A small class-conditioned spectrogram flow-matching model, trained from scratch: activation elu.
Rows from block 3 of a small class-conditioned spectrogram flow-matching model, named by matrix and row number. Rows with one number belong to one channel. Each number is 128 + 32 x the weight over its row's rms, rounded and kept within 0 to 255. All counts start at 0. Numbers have three digits each. After the name is the row's rms in percent of the matrix's.
After each channel's rows are labels from the 100 clips, of 14976 (inputs lightly noised), where the channel reaches its highest value: "peak on" is the class under the peak. Only what is clearly more common there than usual is listed. The data: babble in 24 made-up languages, each with its own sounds, syllables and stress or tones, from a formant synthesiser.
# convs0: first 3x3 conv (model.enc.1.1.convs.0.weight, 96x96x3x3, each kernel summed), inputs 0-95
# convs1: second 3x3 conv (model.enc.1.1.convs.1.weight, 96x96x3x3, transposed, each kernel summed), outputs 0-95

convs0.38 103:130163132124131129093107123126048142086167125071126167192108222066074127140167129093120119113020122114130128087148151149119095144137131120098134083142093087145130134113145116152161103116095086097100131151145124104116126155110182125119140118147124176052108194166138076113092106128092133123
convs1.38 109:136048117159149146106146122193187130106080255146131083084126108101171171112131167163133110104106123135138155139117122040132091097108102122137113111139122085142153123095072132151139141118119171095139099148137119132099126094127155153135099115109068095178165164121126128076175138112169116131
peak on: /ǃ/

convs0.46 075:166176095160115132135076173102079160142101105067112147100134096105109075143072106091161088160108108065100139096178185103122095112130123130132094097182138153110128101126097134167120118126156126118111124118167107129128130181121090093123142093091138111245119055158146118107106055128143110121
convs1.46 129:157099132109137120141141122134160137098212154127136153112112133201153179123129093133125155157149156142096112154009126185157103140104114100124164105068145052132171116109133115174083115078129167115102106167144118101165113107127090125158095148188102092156132157058144117089137161146113159103
peak on: /ts/

convs0.10 119:026103115118115103205106135132148118137091099134118092096085113111131115115140143218137133184077129104112156113097161153167107151187150102129145137096161178150153134155125160209134110148123115111139109115134100077157151229149135162161123146127130155154140153153153170158131145147172144177
convs1.10 131:135161107110082091136147114126081174081187153128158038181168171094137060135112119204126075125139138146173113119166109086055208127061119149131134121155120132119133103130077110130121133134107133156127125118113126121130065092121152103139063137110135088085153120148111171184114149134125134109
peak on: silence

convs0.61 089:119157129167164181114063126100194089046161121089145174126195169165171125103117141111179187154172111191072111085171124168119128073150158100115180105115144111151138109112118091129165117128138159106070093077122135151113132116116113131126091163143193124103146139109128163142121153130104092113
convs1.61 070:090096148087116077121160161141125143178119138161129103098086176092122143174123203145118094115113173070056137140117101069099104148125147183141102168125124116177117148116149174152148193070115133208163160203142097157118129163120136101105187119164090128114145157127093120102146107120127110097
peak on: /ts/

convs0.13 115:100130127174166153205156089141122163077133100187150162096143133060125121122124133157072084129155136145124125135099176196151086125172134137163165156118103134106153130098069064164115118099097124179123141171101162110230103118137158132160156108169130143116128174139077143075139108147117099115
convs1.13 076:092107092108102123119122052098169067141083124120112134144126051136150178077101138081147108166105125126195173148086164093115106176088110129171080135097125129134115150169145187152149145112166097146080169125141058182114144155113127109122144161183122127138139112188165100176157155106114098106
peak on: /z/

convs0.32 087:090095116172147111123112052087104140003146143139080115134143108099180104137122121108134086121099122116195170041143100124135117096091124087125081101152115098107107094095121086138103109150137096125110151108146197116140098133124170160127130126132094168114125207151108144112139144065147134113
convs1.32 066:166135137141127136148102230116149126157074092107085134130133130139096119096089159161109160181165133084163092188097125057086058118110144105077155117125093089079096129112154154148163122078149128189105115124159075100118160144137082102128142133150142109133122119119139143060151108158125113207
peak on: /x/

convs0.68 086:135144130131146135116139144127112160136104122111114119152147140255128101079136115070110144080059108126118136102161090074090123123143156127108138089168115152138119111114155139111102164144116171123139130145000148186140109157130122079113120119085138088210089113104158100144078114121128110150
convs1.68 107:123105138143179098108109124156148142123110204141139158121157154113181054198080142129065086097152099103114097143122154063156148128142107117124111143116181168139146094159137147110207156125121148149160175075118117183123128158144138142111168117102102122042090116107084163118180073133108126152
peak on: /ɔɪ/

convs0.3 102:092137097134072136090125077118111086106065058165083124168117104184100146144076103100103160102162090089130120104127155099084090115133131081135152111125101129116075133113130105052127055063152113124126155149105140098098128120150122103144091103208147117124098161148128135085138124104060130069
convs1.3 123:138112096124186108156119140137100182086161141070143173114114098118107065102205143126124083162126155168055151160101128193155119175143155067127076166141127124104104107096077071199079124135093133175104147131120079128095142119130158141112086155109103119111160079132150150125121098102162146154
peak on: /ɔɪ/

convs0.80 070:159156138077093160112203092076173121057165147088115143128109098096092149106126151087117143177110125136113060108145130182126080070176099102105091131087099148116163133159135127174101095125120122116132074133192105142179062112152143101130141056155110111189141124092125104093125129119154121101
convs1.80 096:144083133158127145141062093182127150182085099133143173118073128147175192169115140139126073119162122104103215144128077059128151146104142122139146156163172135148078145145138094143111128101122140151117137121176135165104162198140117131156166150141158159124104142111132166051150094134063129178
peak on: /tʃ/

convs0.49 069:123148116125149083145137127133060131132160098065155109071088163128123138164160106168130152211153212160149108078161166132098104191099082148130131070167118078090155127049116137114090089110148108111105102145137162125097144118140117099117114131180084128135128116139191169096117118122074152119
convs1.49 137:143114135057097098077138125142174150154105124141102071165137153158149116094163118129133127063132021122149127144101096126124150105163130157146080118176154144161134123141142113103155142142064067127130109175151126142117083091124097032096089153098187141176153179159146147146108117132123075115
peak on: silence

convs0.62 086:130106094103121147109131181164113132161104120097163128098127127156114188130150119185099133148140108164120128137147134090111055126139121184167159156149082154104115082152117000146158076121151148148101147160164138088116149167185127115142107119183094138106081146141081123106110151141065113117
convs1.62 117:142167150042137119069145128102144193134141128199093159177118131130131074093093154178096086129114141107114110104104190122169206150148185118129083079184148112175130177136111095108172152134105132095115157129139162157128165088097125055137126128138134121113136145169121154190127107101151123134
peak on: /ts/